Weights of a small masked image model.
Model: 16M parameters, encoder layers 12, encoder width 384, decoder layers 3.
Rows from block 9 of the encoder, named by matrix and row number. Rows with one number belong to one attention dimension. Each number is 500 + 40 x the weight over the matrix's rms, rounded and kept within 0 to 999. All counts start at 0. Numbers have three digits each.
# q: attention query, key and value (stacked) (encoder.blocks.9.attn.qkv.weight, 1152x384, the q third), inputs 308-383
# k: attention query, key and value (stacked) (encoder.blocks.9.attn.qkv.weight, 1152x384, the k third), inputs 308-383
q.166:576538515483507460533576426510543506527480455529513488468488481535549519495477535468468475527472492555487495480493459571505463439437470495501525500516494506486506451579502428488544529512491506542522494449469528495476457532517449
q.167:518520511449529509465495513490529528520484546504529517463491519492545513495497522478516545497477484512529459448412565579459541451530471508501482493533564491521499497516517552500484483513464480446539505500491541458516545446523495
q.168:546551556518442533471524498535525479493450467461509503550569506523464516482499491514467478473545529502556539532531500506410440507579465459511529580452522471563525437475528511562514490500527494509499491511510458535500490532532489
q.169:552482544473522456490462464435520516588510532496495467494493404434524481513588513529470561510508452534440494503444517527485515557475503542429465542570523539447486560488489565490532556538582482482547583505548523453475462466462478
q.170:505497493486427480463487486441470504511466499504533493498506522455567496478490539497526531572517546485445488526474498535550540571440466490487501526500542508481504511453535529506503538462525452514483478468457506478512464508540470
q.171:535512511561528492450478569536538492511476443512455475540566527516495501431463513492532430499520511458575517532502458473426499462554503466540539521487549547509520464539465479475531425521460519502508468493474505587454505538506500
q.172:495457491532506540532533561469474511501515453514524494535392488498524539484553514492501534519514556508448564589571479499523501497491500447467500476536508515422479478489503531518470456538503557553406512426486513539508522439481472
q.173:518503441524480555587516448404504512522537566497523487485461459446518443546501525510471531482524480534455438480523542474488541537487493483462474516498508479431532517492509479510560561521504531518472558460526530411426498516448549
q.174:494486447522514459532576496492492499480403490459490518467633471473404559477492398542514520461513473480539566468458472493496451508481474512557496535455459484597494468522450446497585469560551459424522418574493445539547513498616516
q.175:500425519445454459429510416461511477502526473475496500527555487498507435518507535509512477464453514452482471440510550541568557565488515517515523557480536460463586535490540536497491509427484511521504422532547523498470493573490443
q.176:514447474539526505522455458551509547479420559433499517496559450469469531536475452606510447464495492479606499479505562440522528502514506506564488519481536416550575485550531468446568501558448521518510444485492501551504482491447483
q.177:495446459558518456507568393445539553516425504480507535516574485474507502541495463524479506491466541492473477478553468484527521549450463469502483495468495520497510507539593483488587583511552503476448451568556518500456487522504485
q.178:489548506517502529503529572488519526480482448468489542522502548484459534487487481491495453473537515505533486548463449525491480500538451484494517482553445503564503413523453496522489458482502531477502522499449439548499493553513553
q.179:430418508475564486532482482500425419429498482472474511522536549476466483519507394550478478451499524495521558438533464461576460521513529533454491517468516518548478449559534522488537514511400465514457441509594528502510514543531519
q.180:538451568510496519509433457522552450521523480468477486575504474511510458500522503499477468478489493492499486466499559531532497526517546510473537534486524489488555519529478497456472517516508498430455505508545512413426513509423425
q.181:510487506482545559495538472547515537450466473552488493500519522536535472501471491503477480477521538472540518517511484543484464472541508453455536491466464519522531476507508513447506487480474505480484460496476498523497515550537463
q.182:496478443535537498497500534517496517468478504379470531531539564473454543471480518495533500506551496508550555534508481459471552563503478465472459552472519484472454528452540504482520530498525456516461469512451533513475528490507533
q.183:423528461553518534517512522516560502444518475513529550516487538596477511473466484453521484480525523540557520479522465524490516500450497537525498424533496455521469523521497452539459490545466490457513499534466432535483511506510527
q.184:465465513485480496505470502491483559512503517509467509482530457498558535516465520488498500527496483530463530472465474477464514483511542539457524477450524495562484470498500499505553545577484493471482437529496504470462469526529488
q.185:491451490502512477460525497564480504473453554527557468539531612497571526542425544501510521500529538485495483442490445503435530455474531443420502468405516538507500503542530467532500584500539470577468501550496434548476471531550480
q.186:471527490489450491451533469488515603510533537517533475426468519539535517530477474453490526467461537531483461486460497539536514468427457535462498489527553500462485480538506471510545529575516521515611556518465547505480507544445461
q.187:447480511439465456469474497517380475442526435556461487455475508467503480534543500479509528485498515521503528499485488505473569525498462460441501556501502549528503475516579512507494546429475457519457482489526496510556617500565532
q.188:439502523526501455493508474507462463431484457545587443481454495461519446549484433587477533450459457476480498502496412499533485494428485508530470504470477525577459466576547519392488527514509516569525473507486554550488516492475511
q.189:521492470495493515507461559525445496479515445490489436539490509501502552478512502543513502460495495496537529578474489449538481496535503511500543520438498427491462496457471497481492463481523564501542470460481534462548542459488534
q.190:536563506502454413499511564498497440537506539449528526488529518501490492471559525486532529520495479489512546520541532511532531485464475563560447513560501493487493538537495562477462424532450433493568543475497529540509519462471474
q.191:435507571546563521518473574532499497477466416477494535463479540513496536547409480492535457558491506452516487509521447521523515523488523505561533509496486498563505403570527510418521492490532550560524538492532503590449456489449475
q.192:439511455506486471552541520489497487498474582500510529580591524481441524463471494496426495465547506550490541529463462508540456471474464472578477531433483505475496452610476526484498570596480465493469486536471487519416450550517431
q.193:493434520474474516501564459446533568533449466447501464475379429432482478587546481467564548558490488420399458580518489530535501521417517526494547522468449443490532465503548472484448568504498612507489531445486532498498504550483395
q.194:545506530465526523506481435518501566494508486547475522454508518523522470546508543504544523576438563479493443522507545479542519471480516478456510467477486535466500487539604453538451551480475577460507452500499537482509580520498510
q.195:508510486537420456460444429461460550419446470438468535469512484465525503496509481526457561551517488521444468542527483482452520440442481565589556419520436537500521534535477469503558638435515523424490520494486549592455499516435516
q.196:476465505458505575567502511518559516426491490481457423478553514527470517506499468493521525518460602578531495455479524511517506488587488532472491535533577482493516455480511487517567448529480564503518519558458514541521490516548492
q.197:507457455518504503493473444518518575445432452480467531454550500508515469474486452547459526588461551545496508488451558468472524477539400494541604511477524515546493512494506449524547563492446485454492499475461519516445545528488524
q.198:514509530433524490537530469486488468497531553491521496556493510529501516507523485479448527459474444539450559518484460483570468481447484487455473502504468516507469525514424557489617510492534418524485553489450546513545512568483460
q.199:460550475522462516491520466457533533459455524494433504513416484473506536496502482481535603627509533588478538488465538489489574532452467480570510496478498450512474525429544437529449582497592509504529493548515514554514548550487487
q.200:481454533439516458479523503525514528479468518446537467489504448508498491478394530504492456531453478550529512484519540511528511456541439473493496502529536488484447538486528477514499513490512516492531533480540502478497472532525517
q.201:545492502461583499552456548453448411486470515562481483541576532494496511459555502454477546382508469504530527479467449429463531501479522444508484500411513522541571501546510578506543512545468429588495462547492470492472554499535496
q.202:435475489465534470448494478466470507493470532481507521509521482455510453588422511498499464531484541522542452488513539474482536523584436478503523484497568497459587489525530506496514557502488497497443484518500501475473506480502497
q.203:481504465498521483490522498503456517494515411490467524422451493541457508498445513529492465501524580522500440511550463515434470482562528567529551569549554486523489484486494509507537514485498554493469504517514558588438492454520550
q.204:545479471516521457512493491525477494539476486513483496585518480585459487450541478507461510465549473487427506542485493532439452526458457504543491494497437474510509520559427481392476511493480583405501553442464470521483537557528494
q.205:528514460476517494460505497530487462495502518523471517502543527471472481426419524443469474510491496508519527446450473461454533482512512480455538475490549489464525510476517537547523487448497419569502480524517492507429487449505503
k.166:561500505462517538488462513572518550466490518490489550496496476517500536506544476514488524492447500519501502455509546507522501476478531582490500496495423540486487476557518541518502502493486465474494511515454495466593500471508437
k.167:526508486528522476557460493502488457467486490518504472450508442601489503472522539548476479546518483530423520571488498473462505574443528497541529456501516530518463531541429481495482519477512498508511525489465475467441451504479480
k.168:539450475518540500479434600535505529505489516486530524493516533508477468425521555512540430485519467510511536545534510509490561528534490572532500450536537464499512464460446439509432458505460529495489524408510509517456424519495520
k.169:556566425472486421536504429420537509498480533512442462513499511524506528511500534506506560507535571490541529568498483497510497531492446442609446506517453545501494546509519442492512515500513453484502529523459505521498439509570457
k.170:488487460460399547503497528503493422532478466529517471506497482505525526511531518497523477496470543492473443517537509507474509594444519443508464610516489507522527435509523523516490516490512483472503488494508478543539534474546442
k.171:500443539458506594499480589503525594541531509509482545503549570573477524479499501421482401528505519528504509475513512528554492467541515537546569477545539454510463519530501469494478426513396561503521516439475486462531455555522518
k.172:469483426524495494485512505511471581540532509521564522506514493562449456521503489509491482460509570542554499516509561508527492477595470460526390437491490464493489498479466461512488550470562508454607406538529460590491577508544547
k.173:497543496493526464526535502504505464510525521544461435497446525453500481554529457541467531495504481438509473532467432489536512554476499464505435488463484568496436494507487514546536537501587470493505499558529556529500481533551460
k.174:486504415515515497542404539520475518540463502483484537553563460516503477469496429492498524501518483486450549450495436494448502542490520520522558424538547436509584599436512517480398502459470513507463497463539556517432459551456480
k.175:532545475560480508527547472470488434511455479574471472437425521546516456509517563457569535544491538550526447517504535508497544554554501455447435573503544509473561453491517452466500486509511436530534521504552523445518471454534456
k.176:431530522465438578517538532511489522458475484503471496526563502538489450502511484516523480531485488458469492464431447469478501501438465522483598530460475470536523441476495573492520496479506527590505537517522508519511472558534480
k.177:543509474504469545537550518505436452481559495472523437542499482509528437560469466512486523530486517426506485501499511528504483518478481489442479544490537451468534487523437561500488515472514517540486536532486517504520518500544441
k.178:512459559544536522478466546527499518563549551478493516550506516480500476473494459486458494485485459507507518479513513473499475451558541526554571485515508441506399536497499518477499529498512521504484509485467480520527513503438504
k.179:539572541510459482485444470486429498467499401441535576496517472470450471455429417443537542486486508490446449450448519570550498451464440498434476479516501461545608485545519550470459507415494527526556406490523474524444554491459539
k.180:489526576515477517485547504479522495496548463571525524444427555506499477522459538427540462446471506524515428495486537587485481458490452526467485502517448485505547451546446432500447450527497454525531504428512496464582483485526537
k.181:422454497563531546508454586554459528483490527556540525501491472556496499454509464496443410512526459502475564492529517536481480486538517484504547443481452501538468494564474507521480458536463527501476500432517459478546523506503526
k.182:486467499501467611488511463499489438501528557482517511527512498521523448484532500521493499546505522527472515506494479497432524547500444437597484482484493447507553517479451510563457521430501445531478474548516507569501550477431524
k.183:520480526547513505454480522502481481488497467428519462430528502499517520528476543498531471515544528468472496494477531486483495451475516531524569519465514513474490538455506511491534524480497475505508490499548512568433453519454504
k.184:451537512470530481493509494534520540511423428572490514495498477474493468507500462437524561471500500536488472471428452545506534502434451499512496553515519492512554440531487469462464482506483435441501440503473555551525491506469531
k.185:477488493461458482530477515527560512499491466435518467516491565513534515498532481510541534521512522504439544467525468467542554533423531606505520565501547517501528465492506517521535482532492496432475498543512483520485456529541507
k.186:544487476496528478527530504503485461485475542528486439448469514451532492563543498504458521537512483511513559483463478456495496529467559519527489534533511534479406498529505567519552558510499467516463549556461530454521487500485427
k.187:497519510467512493529483420518500531475424491560471482575478541483510473487476518467512531520462497545470445466485503524450529470560465503443467477510477496476570470501486549431468455480510466516449483518541540473433533507510472
k.188:480546495429475498483597455474497558474481505558490514500485536469516563479482460478526486501508482478485463417495499501508541456470484547435515503491498492530547497515468605421516498450489452486538498527448531420497470422478461
k.189:407530497538483535466489515562478586513484548519505565490531458533458508487516473452476499483476489534477490536505488524505601523535431484532454478506490419582535510496493547437445433506472498554537441544476479489581545473474540
k.190:582507546459516534496480398490512448431508529551428468489501540511526509519499517495468533527481502513543521484468508475516466490506527550418519504472537464509475531550483549558475480476532549511534563464454598451439486515461475
k.191:458518576480479526499498496567547542498486511562529555563481620536545462545418432440554434410478503525465497455477512497488486439494475522428534468467455487570533486568511558450539458509479512474447541557463458511550514552437543
k.192:580584496478491542528544559475457484463498525502545452513534415449477437556487502474538528442501438474436516563494478518466496469445462465485408582509447528497510489495544489488409437454534464454496494519534436460516578472493520
k.193:483434475543496470502512439506509431452497536479541439417396474512533466589509562516469456462487470435475437547514530555445522487495544484411436517473498535466561504466551509528506581525459490462445465500492443461468504472494530
k.194:510513534492516505446479449482531447529479418467580449469502496526546510481580544484536483499555507457555486430507489485522440465479549585502541511510533520504487547480516406535552515560557471459542457491552543505570511542418487
k.195:390432464561505500531511491532551527505424475449535506435490517491522489576520508495559527461417433514542492542463581438518532490467483426386492544451532488518586522412583543516583524463437484596500516525468496475438449408498471
k.196:593545544480458500472430460436501448470566489493512503541572558443544407525506506471470535439462419488553573439508541430501471510495468545536496460541483467476436492517522419482461477469497441495497518483516548510539478507468503
k.197:500502476474475533482488483559517503460488444463555493484558510548507439543504478502512510406466447475611529481461517465499513448484485425469492406486502488491499566494544475529477455480462496503496533523472539463543452477485496
k.198:531508515463521484488483512484484518468512482533476508497536465491442498503471503434532442508506505524491495522519575532459507516558514512526500551526520519535518405518465516477432487431517571477516470552522440464362499519504508
k.199:440471517467571500525491517521480444489518510505509464416519510481523473565520490502493495489559472532542551512463543510398497538502466417459519509507534520442515464534565503541446452576429466495434548497499480485471406450497547
k.200:541540544460447492465551500506522512458504552474493555548530566573469494544417503418502502447510553563512543481575494503474484522532491540491474523471454482468498452492559490485511470468507542382469509543530477548552532496524526
k.201:584485517475525572564534505484538496493500470562505486527549443531511549453499453499507506519459477607477576518499478455502532582478511550530497563538529447546450444530427515464514474492561480467533517522510549573479563464577445
k.202:563500522432446522473503501505523521508473491425543536544558575474492465529506500471508502491466472515491563528530499463470468451512499527471441543492515480482522519472534480485506473548517539519528546554511450533559518512517524
k.203:468495551547534497549579486486454495524470505453541462602500582478555504464506456512538442442485476439511485475468503509481519437480521462523501449488516480495520503507503517502529432499479477522480506530505492444500512490426464
k.204:432480506514509472495499487502458506480477517495448440479430440481512525522535513485457503497423510510498460596527522513560454580534515462484576513429504476432509464443543553490491518491533439577446453465502473442475529470543478
k.205:474511491515530491487528472454494506482451481483474525531532487514462500434487454552552460468447479519477547528559474466470502508425466512543474521503492513590501498500455537447550427559524543460474573525489497560404504449497541